config.yaml
color_jitter: 0.1
tokenizer: "word"
encoder_norm: "layernorm"
encoder_parallel_block: false
encoder_moe: "top_k"
encoder_expert_mlp_ratio: 1
text_encoder_layers: 8
text_encoder_bias: "none"
text_encoder_inner_norm: false
text_encoder_shared_expert: false
lr_schedule: "wsd"
Rows from block 3 of the image encoder of a small contrastive image-text model, named by matrix and row number. Rows with one number within an expert belong to one neuron, the router's apart. Each number is 128 + 24 x the weight over its row's rms, rounded and kept within 0 to 255. All counts start at 0. Numbers have three digits each.
Before each expert's rows are labels from the 100 images, of 14976, where the router gives the expert most weight on average: "strongest on" is what is common among them. Only what is clearly more common there than usual is listed. The data: pictures of board games with random positions, seen at a slant. In brackets: how many of the 100, against the usual share in percent.
# router: router (encoder.blocks.3.mlp.router.weight, 16x128), inputs 43-85
# up: expert up (encoder.blocks.3.mlp.up, 16x128x128), inputs 43-85
# down: expert down (encoder.blocks.3.mlp.down, 16x128x128, transposed), outputs 43-85

# expert 15
strongest on: noughts and crosses (100 vs 16.9); nearly empty (98 vs 34.3); more pieces: equal (33 vs 10.4)
router.15:078165093107119141105125092124132116114117127084138141095134082133107134160100183131109128097132103129100162176118119120136159120
up.0:109139149107140133115109187137122110113098105090184118101144138137115118128125127136099095131137124108106137161149101151126131095
down.0:107131146148149167141147168103146125158102125115176131116141088096134143081109166113145150147157115113134177092122148081149156092
up.1:130081153104137097168122127100152105131119121134113091119152164098139101098156121139149106100122126068131155128154101143171136122
down.1:138144138102074142158128141147084093130099200122184134141149098149109095112104142123114118123137124107102111108143118102152111125
up.2:166123108163135163120134085095133126164083138151141172142150119132112159143103110121144118170162116129130134153110108125132074117
down.2:153152155113130106143085107137161108123100146167142139154110089158139129112128126137136106119135165122134115117116139139110124151
up.3:128120145105133155136110157166117123123110128127170107104167125115108165112149101134128128132119119135156112180143114163147109093
down.3:114174129140160116125137122135133141098121139135150152092132103115148107118119163127122163149132134136119111105124124089144115110
up.4:114148154072117137126121205136143122121123093111162156141181137103140115147140137122140134083127143138092088114159172172150133137
down.4:134120109168156130079147130104136190110170083106168122142107108105130177127123136095149168167158118135124147119136109106155172130
up.5:118141112093117122151149078111132103154132130097085091127165118142129119105158136145102155125089104115121108132145103126142147144
down.5:125132124107139148131136114103116127114174155104104106137135143135099135096115093151122163141157070115146125113137096120172112143
up.6:131097114138093129146111115128103093080132117130123146137150122140144132098131086121165092121149099109146124122103101158139123124
down.6:125155141142134111158158126153141098102129162143101123111126106124157097106122154140132093107094145141118121134123132097111103131
up.7:152106143104111200125131140106181122093100134131177179144179102137095143129105124087125165153105126099112113119081089166136155117
down.7:136134133169164124114134165132127116138123134109133102118111118137155155149171161134114148119170140142138104105135142091114146120
up.8:120171082158121140122129119156120119085152098145100110137137108153118097143104158110111086123138130126126133121103126113124148164
down.8:123079101126172141112129153126126144102167098144119122152142110089101198100140143130154155126185143127133143158121156120117109147
up.9:102090093108130118172164127130162112175089125126128123121133152096133144095074123161092145111119138103125120116087123151134165118
down.9:134153142134133112126178127136127152144105139152143137108111168111118152151155068134122113136135160099134153145139168135126162116
up.10:138128103152129135097116088106150135102110109141153157150169115105082131116121155101119125126133159154091135157123142134138098106
down.10:151129118150158132114116129143217118091122088153154134138122103124149172126118168116158147122139139136125112106143133127120135154
up.11:137146078118108135130164146134157131059136089128123142161168137124137120126094131102095096121132129136123087109116165146124147168
down.11:134094105133162143111134140156158127130168082145156096153148079094123161117126139121122152123156140128093138142098144137121133135
up.12:109160114135149131134110121130130136119115136118121125102094123128129115148107115128060105165120130126146088142104120083087174116
down.12:103087151102185118119109153136123134106116115097128114075184103080108168086168149171107145135173116122111146133138152131103124138
up.13:136141115118131140111148076145107145126125103129140130161117164129091092121140099162108104135157150149112152151165141120133123101
down.13:130129112125147124143115105143205126073133132127087160085142155152122130129160155147129145090096168132128114149145130122107095113
up.14:179156117156110134129129084123161133159106130137146160138135111130099142131139118118137117142138140152118170178158112117139106108
down.14:150161123137129112111087122132192114116110110147122133130100100180152138108109165130159140135117149156130122117129137169113100158
up.15:107081160124076099168163109125114112132103135145113153161140150121144108104145113139148121123136116101135121123124125126151105140
down.15:137168133118079087124154165122099086122069164155123135113138165143113093162105109142106090135071148115102163144123158145111090140
up.16:123114101142116126124119150100128140134093135129125126131126159132109098192086115143098101160159129148130156161152131125108137094
down.16:113112144099151129129116168153117119155107099137161135103139144097138167068170168139133120139164163123142155164129140145104117134
up.17:134139116140118102096160104116116115129120140113101093163114132126134067142130140151089129109127148134126172085129196115143138157
down.17:136099105102146151129116146155134161086175126117128136178122151170071163133121115123144136115143133141157083131133114132129139155
up.18:120096150130105126131120114126156131112136144131132129130143142117131138080145134132168068109145103085138172140154107134150079119
down.18:123170165161097157125147155093121071126100160125130134125146117176157089131112178147136117131135161138129131110120151110095153098
up.19:120162161155121093147108191151127139155123144114209141101127126130132109105113095153165131122144121069119151103170110126132100106
down.19:081162141178169156081148170109152110168083125106145185136143134085109125120104144109140111154126135111125155084150204132130167127
up.20:163142142168103135140149147131098131154119176134084076162158131126117090140150090162107132060083129146111163096151197105151164140
down.20:124162073109134098118149136141114169139157129146124144170121182123098127152102074119155127143135149119127100140102108145128151167
up.21:113104142136134120125103187177134130120134098142133158114154144139124125123142132152190132101123102127115159080147152149179160122
down.21:137172145180137177133127107109100117122144129109162141164121130119134125117111097119175131123119168144103119109126157141144123119
up.22:116148144120109116145147082108095117189116155106111088151144142189114111114148135118102148131087105129142121102132116112144112161
down.22:124102108120133106136131115126101146126177139102099080130113138132101137117125095169111165151161086118166135114145101142159134148
up.23:120161123114169128143105180152149120128125155086154127087105144125108141149107135152101140118118120126119100114133136119117191117
down.23:123100140124179153122117165102129152140119120099163122076141098096077146079154172144137161153174104109127165137163135129138147117
up.24:132149066154117131118133094120126121113125097156102153148110135132131117116101147159150089142183112137118152152126117128133124146
down.24:133108123112148140145098103177146117074146108144127151146145076104132140132124159127132121108136132108125102146118147119080095112
up.25:128149132094102126156166113064142147161112155122175125133133124139102125156077138162099130157101148097115116105086132106156149117
down.25:161103113144120086100168103162104139093128119124155101124127140139154124138142108080089084084126166124139104113104132160127118144
up.26:120165120109157173114092158116138127136077139083143124114130122139116133147096126115072136146142125118130105121135150094103188114
down.26:101109126131170127123089169126125145142113106108162121092167114114073127089179145138143164147148110121141169134155191118119135132
up.27:152151123163160133115106171123099096081139136138116105089116136147106111169114126129116124138105164133148097127115185118099168137
down.27:110100120131152160113140161113118152086173081095136109099146074122123163085168155170139165143176130123132139137163148115100158155
up.28:127086117157130109136118118115145166068119151123111108128103124088112122156147139126160122130178149120147144138134093096093099131
down.28:105168142164152113100123188076114080136083131101153106098152131130119090130132146153125122139154135144136151110137165120123119128
up.29:133069138136145124141119140137116168124128113086118107105146140096129092102143105141124132136143087108126130171134135166154146131
down.29:132138179129134169148128160159122095092144140109118148086145095116134101122131173127131124143118083125110148115157165079124125102
up.30:120176114128137126110116180142142148144111121117173135117137145121140102146105140135092137107155118140101137128138170116132161159
down.30:114112129138182147084151151083156169144110116103172139130121101103065188108167136103155150145145120122122153112142166118119150126
up.31:168142168134117120130135077089154119159118105161125152141147107108125125132116118142131119127150123130120155188140140121135123107
down.31:144160142154143096131134121123133140102116113139097126127128098170177119145079140131154104101119182176107127103143134147167099129
up.32:114139178064142105151120120107151116168111146131135100129128136144174103130146138143099145148137109109140143120160158152150157114
down.32:094155132087094140115115107082113142144113132094150116144126094119071135122098128126107136140169083104116134091128116102164165100

# expert 8
strongest on: stones on a line grid (51 vs 16.8); draughts (49 vs 16.7)
router.8:132125123137097109117179090158117167129137105088119107169118124150104158146131098102075140144161111154111121111098171129142104115
up.0:107124143078192114108166103161138158123136124126095102132141144094135128178121171134113108102103098140096196132128150124139136126
down.0:128135115131077111114120120117105127129177130098121106151139110152135147135113112156109145170134105146135127114104122145161132142
up.1:168157114146100097110156111087091120121153139118151091157120135155093128127140123202098143150131099157150118108113135136142145151
down.1:108138081113129133109130153139149140106177119089130088094136109142131128138106164137087159125127125167122122118119132135167129148
up.2:116116091128112138099139108124094110135158126082124093143143113137115144133128133123100168141155102177136125103124159139162135151
down.2:112127091132103126113144131142117146119176134093129071123134127153140127117107143131100162154134123152126120106109133129173133144
up.3:095169123151134114151116085148139148106120110159096171092112140140101119138150122136107103094131136084102102158134065128095140116
down.3:114125157100141145145116110136151121130080105161121183115138149103116137131168106135141093107127141099116115158151121134071121109
up.4:094086101067145156111136066141138126163147113088101113163148125115125146157101146104091167146143110153105136128130140140138135111
down.4:127146095141101108116135150107117120137190126102123068140129123174134130110110141149093150143133114159129121113106129141160124149
up.5:132160130138123113114192063128124121101126142116101094161159131112114114072152134176116147134114136115128121152117130126103124109
down.5:156156134119145085100128119097121089144103104148144150136118141137100068151152085203149153125088147125157115142138143169103112130
up.6:147112082123103131092125117113090130143153122091117095131139102154093130133126141135107157166159096169102116097138164145153140152
down.6:095131094128110128111135129130127142125180141096120071119132109122131136113095155129100174135139128148124112104118141135172130163
up.7:169132122141153107159157176113138136184129096133145137095123119103131097142143120142165121128132085079127168114138114144150129116
down.7:117139146126140117132104112120153119141084129125132155138160122122107107130157103145145098144122132106132128138152132106101126081
up.8:144149113139100077137110163159106095076141133166119119128138126146132116116156096131128121130098140114164103105087133123139094158
down.8:125144156139114122146126134150114130128090135150166170143135133116136098141139120150167090110117152126136132142126145117097136089
up.9:129171144166111138142121119121129154109091111162119133063127114120115127138146123128137145088107131094106129147121118090106135129
down.9:140154158121150142149128131148145149122077113159117189125125150087105137127157096152142083125139135105142126135133117127089118101
up.10:112134088099136122089127108120093117132162120093124086139151110146108140129129143136097154142147106161111133099140153130166135157
down.10:111122087118108128117127130116120141122187120091119083126126117145117144132099144137108147141141116164139104117111134137159128153
up.11:106106121133161127148171078116173133132131091125105126094117127087169131127133140131131136105099119104126108143111078150110113101
down.11:117138116156129133138105163132154111159131112118151109144138109154106119102159093155150122142136125105112133137149106137108134089
up.12:108126124145157128153121122139152146146127090134118145074148121100111129147168125132149142086114118097101088131125097132089149109
down.12:114129162122134133139122117132147123140086107154126153135130132096108134135153107120153091105156145084112132161124133130091135093
up.13:136175121108150083088167093118106114122117190123153090158132149103114124135137154170096158119106099125135157113156152117146125144
down.13:132138113129117100103132125126111145129157099125127147140126097127105137120124121150122142125124126165126097138126157144161117139
up.14:169116136181096141138201121073120101133138114121158099128076121152119107138118129125202134154124109140177125134125125132140056143
down.14:109129161110181110104139133151156156136136108131097111081144126153135096106172119133110154090115135101128134121166114141129124096
up.15:139128116161131106144133137090131139130138081170134162066122136081137108161145128129190134135095108088101125126128139149112153125
down.15:121131151120136111136113101125153115166082095152135152112121120093116130113156096101157095133141129085131138123139099134100126090
up.16:118092131117162171170169055121162131129121109125103135105112151092182158119121137119114131106120130109164117135093068137109113100
down.16:125118120131146141161123157126153110138153065136127097132125114156140128116165101135128107129120134119121110124163098131102102101
up.17:117134148105122102175115126137123142128112176166129176142127152124108124120142121112119136132115133066135139146161109130116129099
down.17:132111210118161107134114102115128099127059127183114184146119147107141114148122089096150077107123112113147120126122146117084132109
up.18:100103111115099161125097123167115125119135145104103147169155112121104145087117116090137140188150146113162103131133117143086105068
down.18:113125175152142122152139176123150130155101163147137122127101161137157111115103104108134129131123142131152141114137139100150178124
up.19:146076132143146164183169097092102108126125134127124107129075121145144149125097127117117142156109123127178099151082127119119108116
down.19:120140098120155147112143150160156144134163137117121112093133148171138119096163117133139116118108126136144112118188082117120126117
up.20:105071104117101184110109158157147123162129135101111151139138104117117141105097113086118135160151147166136089126128155121104120110
down.20:112140177157162133147149168136113142136118131142158099110104143126145125084105145137120139136153128128150141085119122099172184115
up.21:123133141158140129134122106158150149090141091136098156074139116144103131105146131131096142074091161118127090144132087097103136118
down.21:137152174118154147155131127137147124145098117136142150128109153116108125114166123143139093122125130087131152142130131109085132082
up.22:114126092098128135105132108115112131148149107092129098132140120141098135139135145121099160142160107175109109107134155150165148163
down.22:104122094131109129113112134128099129118177137082142076125131116141130140118098155144094153141151110163129125112121127146176131138
up.23:109169128143119167168095084138122164103150170135111138112148127172096130117141125119104119137103150094133119160123072126107153086
down.23:140128193125184138153119133106160153119081123149091160136129161120126131141146088148134110117101147111137130124134125101104145098
up.24:103139137129118149113075098143150147122100113124104156105154125119106141106167111133095132096092168122108100162111076125090140106
down.24:135129171130143128139145145125147113153074144147136134138108139116127123092143097141137111126152135087111147143128122103119158116
up.25:105092140112160148142166059121163121144125118106111122133106126087175151143103124131116133103138128106152136137096072150102109080
down.25:129151106169144128171129153107171124128149119137119097148140149151144106109137104169131138141142117121121118127125091153126115115
up.26:121166125138175108153121133165144163124107112169128168070124162137084138159136120125120121105103131079128123152139088103111143107
down.26:106116193088145123142105109136135150142077117173103175137124129109119140141139087125145070104133129096132120162115118121111128099
up.27:108121158122131148143112100156171137115097106128097148099140117125122149120150136132108122095104163104121108153117092113109110108
down.27:139136145104150110146144137127136118136082114140125134140116133099122138105148129135143110133162128103112111147132109100104136128
up.28:109126145118161141117152096155190145135121088128110125107121114106131128105135120151115133090124121083117105161137066133126115103
down.28:123145156148126109167103141103131118162091131138134118141123136148113117114159093145153088150127123096136144164141113123085123099
up.29:131149132168139127142179122101096143093129104157124169066115147105118138117155116164132122091108106099148115123133120108109144128
down.29:155144162141152152150127125117126134129094121162117172115128129109087123139150103125135086117131157100135130145139134112087110079
up.30:124147120112157116170155119158136143152128139157142141126117140133085134127159122149120101115105126083128130152141084088132127111
down.30:136124201114131121127120098116156114129057135158122180123124152098136121140137092107169061133134125110123133153131121111070103113
up.31:109091117110141168155145071126136103171112132117116138175119121084158149150088125111121140156147127143180145120066120134115100078
down.31:108125105138140135160140186122143133133160119148120082138133166206165085110133118139107146123125118129122124113152106152145117124
up.32:127082091119073176119131113119126106157105121102149161188141121127102126108111127085118130172162176153171089118102142126138100089
down.32:100133116138187130130137194120130111143142146146137085126123180152151098086123138139100137112141122140120142087156096090167148096

# expert 9
strongest on: digit grid (79 vs 16.4); nearly empty (60 vs 34.3)
router.9:136090110155124101147132112131123123156153108134098076126127141089126077103147111137149139120121104076103120113118138176176156127
up.0:146106121107131123108122144141143142130122149113078121136139131144125122195120105132064120138144129144097152143145131127100159091
down.0:184104133121131138095130184145122140086137138152099122150128151159133109168099082126099168106131135112132119072116167126160157116
up.1:161085187115141125135115128134135104150134101120123156139158115069165131161131120088131161099127125133111101124116137132121095123
down.1:059107162122121120165138180165153134139128134083130114076160097159133103112170153087100141095119106093142122134124143147119099097
up.2:149158146132135109114125188172106163094113160144164117116126103143112121115125138155135103105118119117145163113132116115133107093
down.2:169144154145108157149156139114140144128105121151151157129099104151130112118134112137127118129126130116134108143144069118103114092
up.3:109094112108087176129104092121146151132113099117108125135163165107134159115119106125108114125169122128131130193132116139120114160
down.3:128134116121131127117137122155148154102165125140133129138151114168077149148154128131112142135149128145106101155153107129096155114
up.4:127110142122084126169144125139116118113125122170141140157102139158162110104128145128136169128123145119167135098155128100134117140
down.4:142144148141126110131149080116124133119142117145157141163101099133136151105110117139159093137157122117158079136098088104081147117
up.5:097170123125085091127095158122119112086129146072121111128125107140118158129126124094061178118154171177149113105136125112082137136
down.5:173101124110150141109125072115105110085156113147058165145116131101163157145060127114171127115116122133141125117108128118152139139
up.6:132171093111127098089144069075127104141134112084088097102135132159108136125137148165104173161119098143097097120160140124161162162
down.6:141135095176108127142110128075104105151155120089079123117139113156109134102096142160134177151135096145129110098139117153188124148
up.7:097155114119124098099159049087114112147140105094102096129117114114099149154127138133106127196118123150115114161136154132168155151
down.7:125104130156146144107092110100127129165150100092101115120131086134107153108071144135120195123145103150145108114106142152158152147
up.8:163110124110141109112173104126166139163133115147134106137081137200112127095094150139111156137099121119139155120180092139171112145
down.8:141123109156121151112138164136101123119160122126109111164125128119109151128136140148128105127179131164104126156127154143114189101
up.9:138102118116113118131124094141135101137137098164119126154102125142181089125120135120125132157138146135138141136141130111137114126
down.9:135166128142136097134143102109135111103138131131134138169111122165120165087127136160159110148141130099164070135077119108080137128
up.10:156105116095154129117144139123177185140129126120158119140110135126126128103088135118100146125151134126109185120155119144142144136
down.10:156103150138115133102134179145123148134122143141124138163113100102089183140135121107152087090159163181141116165130165132105167096
up.11:169122135094131113129178121126134145160136100141139125159108140152124127076087145127139162129091129115170139096166096115156093154
down.11:120128112156105141116141109135117149111158115135118105149127100123117156124140144110131093118178134159090077178118141122088151086
up.12:144128075092098086115146093117138110130165114146112143165128117110159110131104141095093120135138152140115120143122114112154137157
down.12:121150142111142124131124117131164118088146124137135124168117110149092188102124128144172112139123156139164069114077150107104124120
up.13:120099132132080143172131142168106098123128126149152138142110132165169127128150158119142146148151125124171131121145130095110105136
down.13:149140143131154138127146080119156125123123120162142169175114073130126170096121125143164141142137136110147084130075095099079116142
up.14:155115141134094134155167129149116095118138118166151141175111110159175108093134131146142164129118129141160138113156114117136097162
down.14:138150152153129141141159082121121113134121103133146134167102118125129169118133113121151101151144148123165123145072090099098144116
up.15:116124105111103108166133109135110110119138097146079144174144149124154102140123139111092150110155149145147092123149139105132150156
down.15:145156115138132105133115121110129109102151124154126126161120119160122148073111117156163102149144134113154055130085121119098152126
up.16:132146116108108127136165086106128112167122093125109128142116144194107153111119138149076151139122135113141139140134102136137083167
down.16:148147093160115118104099148126143134090184157119111087145134153148123109110134132153158117166158113153107100169164128151125168078
up.17:127112120148159128114093140126127119114126164123065156141150124125139126167096135105086133138157106143107139097092175140079192087
down.17:166114125107138123098105145151104142076154131141102122134152123166132120157104091143104135104147060075122124104130150147153159104
up.18:144140098110138092131157090129140141120140111128102124158111139132111116148095162113105144168130128167129131122139132104152138120
down.18:129143112146134133102126102137136117075163136135083108180126092131107142089076163155164131136139128111118069143101131126128148130
up.19:169117099135139144112165141164157124127118140139166110176108129171147114102115139095111130126101161153148124117148121134129070142
down.19:118158149138148134112148106137108147127122143173133133160116143111133133119138106097119112125132159137166112124069138075080150126
up.20:098091164097089140133081135147140123134133129139109153158137155156147133165132102134127117133141155161177118155121168104106150145
down.20:125151152097157106144105067123137128123164090144163178146105115126091178108132110163167153152130139102153079109070088118127125146
up.21:154091185112159148147085121130133122165116124126103186139140117120154126126116134116114149121107111145121123117115120108103110114
down.21:089113161147143118142120178188135130128118119114110121099142118156123081141181125097094145088118098087127131138130177141134104117
up.22:128122121095096110135117110134114158117122100132084138173149166169137121122134128112051152103149143135097135140155141154130149156
down.22:150131129130122130128144129162134146088161151172121135139133104148127141143136110135112110123147117125142085144102123092097133093
up.23:171114142160115107094114144131113163162054161167115116126124155158088113131145097083118146112145162156106135118139130121093111132
down.23:188145111103135114128153166105122151116139164181099112129133154150127102120117071146114136128120124137134127116172113091147126155
up.24:129151111128144098106167095059131091127137100104096101116104132133094144148101135157112137160127134172089092144148147137175182152
down.24:136123134157138133104110139079113085168125123100080103131153137157107126113076155155117157135131101159132145134138128163173150135
up.25:131101092114101145121115090124131133144111108140113121149141160154138148090113147132084121159147135132098146147132112156120131175
down.25:167131126121117109085141138153140140077146146151109134150146107167091150139123138144140138116144131151129092150154138097146154099
up.26:175114114116103126128160117128136116144143111163141125169086129192141117098100150127127146140109135115133151117176107132146087161
down.26:138145140154109149113144121131098124121151113140139115180111094128108148139135133143116097127165138157140097153093119115094175094
up.27:125104132132087133171124126145120100114146131134130147159127125153179112118142128114123145159158143144190123135138126106109116128
down.27:144160143120139111154127099125141118125147115154159168166100107133131169095114145141165150154139144112141086129082086097097132137
up.28:172134161097175122113148082147146160142149109094160148127129126134076114099106146153124169103107143144158121094146114102099103158
down.28:151104124177106158094121175129135126166116102116114130137164139091168084160172140076131145114108127119085130102144168149098111103
up.29:117106117161166141111108103126122118106124152112063122157137121160135124169106145158069144140169132157082103115098145140127168120
down.29:127109152102105152113112159148111125117161120142094106146164138151165112158110105145130126102149057091149137128124134146125159076
up.30:127098109144145130125146112151144118082130127120099124127124140202152139149085136112082158119147118142115125108145133154117145114
down.30:155133152143115146100092134125116120097176143147110109129168129103118117151136158136135097082133111114105120146097172118115150100
up.31:116171131139142082106139141097127106156113124080107111119120144133113133153142095109063128146119156127119113144145151137111141131
down.31:149151074174092147126095142083107110131137139111112088140129169151151096083059136123095143121132110173113095123139150130147152111
up.32:126129123143113151106101129149103146141106191170147102142139172151124112112142107130131100129157138127131131123146070119084090091
down.32:141188117137174114115162135127140162111122142152141151127139149152108120107140105117125132140104142144154125130145111074112140124

# expert 12
strongest on: digit grid (94 vs 16.4)
router.12:161159176098145090099126148102156144175130164138148107079134099204119127144154105137121145161100145165119099119130131156158168104
up.0:145164140164117096121116130132132110155143155132146146104142084140126113152154155108119145114076185151121086167140141116128113117
down.0:126115124143106127115116144121121115109175111128128111176141133144122096130084122166192130125159121134141145098139115146155140086
up.1:137115136106152129135122143145133135124133127155115169147149144090147133129114124090128129160157084131124093140118172138156163140
down.1:134113115116139131127124122143116140104133100153105175136081115135126190138119107135149144117133110148153103137107125151117088173
up.2:125154154121113131176152114097141132173087129102158145127114146130112134079154123168152095127135127066141154125093080098069145108
down.2:172109144133098136133155077110118144139076118157116146140137148064142123158140121107131098115151135085101094171132089113138106103
up.3:128144148112146108115110114122131114148125147096153118131162113129150121141130122106085118144093165168124067147141129137110153143
down.3:122106117147110106104131140114111099113151138143094125167151143129163090144115120137139105113128132115145139091122111145141127096
up.4:095076103093101111109119101143159127134125129099075127159184146079150115072140145124100122113168124109115119128136138112135119083
down.4:124136106147120129121156116126117145146124174134158118130086125127141119102094151133154158126165112191146165097133111093133145147
up.5:104171095108114101106111162131101149138129164145141109138142165115094135145146113110054123119162153127128078130102120127097148137
down.5:150110148132135098141129145148078140138100170187141117161121145123170088153120096123102096090127159139130150142105144096126105113
up.6:112125128145128165125130103110111144121125130099097112106108099120144158138147133145136103110172115132102133130130127147119084119
down.6:089135124155102132131118068132128116159153126111113145127112128091124164100141146135129120098147093131126088199108126153146114152
up.7:138117111092148136111176111119139128155154122109154093096133125161127165111133096154127167117103102133134167086123080140154089136
down.7:106137160132153153103121090105161121125164107115136124143134134119113138111151141159131152150105097097136150143137086136172108123
up.8:152118167117135138151154106116116182130091128153130127120139152108113125159119081139106092121093134109106142105120118134130117144
down.8:145131094096113132133181110138125147122095164154103109092104138122166121121135102111087071082101113132133117152141106102136081151
up.9:109178105108153098145095126145112152133140155157121129153100152130115103110076114078072086118165131140130136110108124119101158122
down.9:119131170121136104169149138159075146129093172181143122138108152143165115131111105144102102105126132121127120147128131091140101145
up.10:149141134106112108154106159155140120118133162134159190125113135144112146141132124097130139173156087138156104156107148132153123130
down.10:137150102127153128142133123114114132118158099155148150147077103137116146114140097156168156158154130107145131113115109130121132168
up.11:114105101071173129124129162115138129175119129094128124136121116161141187127108138107145147143146093138115106094128146151147163141
down.11:123106101135175125090088131145132128145171095137144137129121096103118197125112122120154191143128105147141117117095119153137115165
up.12:109144103129106119138092161131097182132112151147102094116149166095121111121115103117082114123164158145097109113110084114085155117
down.12:146117110128129126135147159140104154121107202211115103148130156141156110164118092115083092108120134127140133111137159080121076135
up.13:108159132066122106112097126106094128201089150106146114167154140115170105173137150114097096114137154129144072180135104124084164134
down.13:121084119143157095110164157125105122123142139165106119155121111116171128141082139115124160087138138179124135091133150107161117124
up.14:110095117092181146126141107129139139141139120080146059120133147165118145094136125145129148137127101128149187136139086149158115121
down.14:092140152139169159122098097114158096142122123092132097119134127133108172086142147167118150119107096131143125138127090143160113140
up.15:119114159086134118146153138149140148151086123144168127105103168112134126138126114148114119126130132113126184108109101099124126099
down.15:144138099141153139134154109145134172156087154149137126091104161109162142123147106116109109130100143103107132144140158127172113149
up.16:116139131137113092135161165136168132098135134130158139090150128180130129096119147132124117139086116097143184025097125106122117108
down.16:107155087153102155151122075144152137131136155149139113117128175164129119101115083135104086156149112081130110118123052106136157141
up.17:138167117119122123153120126134101182133089150158106108109141181119108109102131100134080074130132140115119124132103094097059145111
down.17:129124113112114099146164125144095158120102180186110121133131165121148111137123097118064079093106116128147129131131120094137065156
up.18:107131102130139155128141147139158124129114117091171103113101155173138136092125130149135117138121115126150163139125097116107146104
down.18:109140182137163127148101069115153122148106138118126103128125148096114138115156102140111141158125122062128121161111070135176132125
up.19:132085089121093134125100142109108134159117133095105149136150099128134157127149116113148145118148110158104073105105129144114116115
down.19:112146092126129096104101169130099135146153145139119113146135096118120117132105119136127157122162097144143143100120158135151135160
up.20:102135107146112144142102110144098123086122113098103146119099123127132176126144159140124118103198129119152164153131117130099101118
down.20:096147129168112132129093087151141111178139106127139165127131086096122142131141142104142123122143135123127101168110155142099129132
up.21:155135151124108147153119117129124147153093140123162140123161158093127107115151112146126126156138103105094153092098092085127130114
down.21:146118122153139143127188117137145166127095150156109123108100153080171114126145090100088097100090136106121121170140120095145105132
up.22:094114125075117120125131125160151131168087133108158143146143155103153142126141122088116121162167130147112123166114120085129112090
down.22:131113111139172117108141135150144178165170118142119127122090111091128161124107147121130164108132137147115131086146145130155148150
up.23:097087104092128118128119114123160138175091141095091092132160142127127178109121143099133121133129113108088120094116104120137133101
down.23:117106108139144123107113124109133127163141145096125099104128128127098142080110170128145180131138111173126142093117128115166144141
up.24:132129162136132118147130132101125110208085127103177134191138119062182118137157134146123085103167146122138126158104115113096160102
down.24:115085149136152126146175142138117140108111136149071134128139142088137143138106143102125126096111138147144102096119119088156129108
up.25:110106077086134114112131108140176147144104118102144085114143172160123137084115147135126114139122098119122230077128106143134101117
down.25:092148149122130121118095096094162118161092138094133106112123165160088169128122143151123148159092124148134150110120090130153135148
up.26:129147155134087143177150116106145096183068125100165143137112124146113103080150144143162093132140100086144171136099091072111157124
down.26:122103140149119156156154082137117145152100115143127153163113126061148131145133116098116123142165148086115114152114123117162123102
up.27:077157133086182087137095164103096105168149130123140119154145143120142121143134138110068085125159143132129092139071117126113151144
down.27:098102123127145082111110128136095102106103153152100117133137155107161118152118135125119116085112153155142137118114139101115105121
up.28:131143159170130113084143137142136115138129138130125122103132087121124102140142130119115125099082187151136103139146127105137088110
down.28:117122103140106102116130136111145102109160106113123096140181140154113107116105129123165101137138132098139162093137103150159165078
up.29:085130139113113132125112089076142099169108152090124109166126124130178093146121162110107087089125168129129096186134112116069150106
down.29:120104106165138115117123140146111113130137147115133079142134115134151082122086124125146141131161121144127161089128143104187135110
up.30:121145134136120159181167122111137113123123160111178177097103147151144123060139129131146118145148089096125170117117098091127116106
down.30:137121170143139123145146087133128165163104106138147116153088139064132124139170100140127131154129141080137120169115121127140128136
up.31:145103066084169111145138156136154111152124116110122125124109122159124195120100153115134136164143105148083120114129153144143162158
down.31:121138114130147162122088125123111128151157096131149146149097123146111174101127118155151178151156097177161115134097137174116127147
up.32:136129109146079118152104108113111165121086153176096100120125152096117133115151108133117100110147138119116138098112112124094138133
down.32:136119084127114107131130141139105160142096158175114130138123152148154110152119091108050089090104122155143136134149161096138106157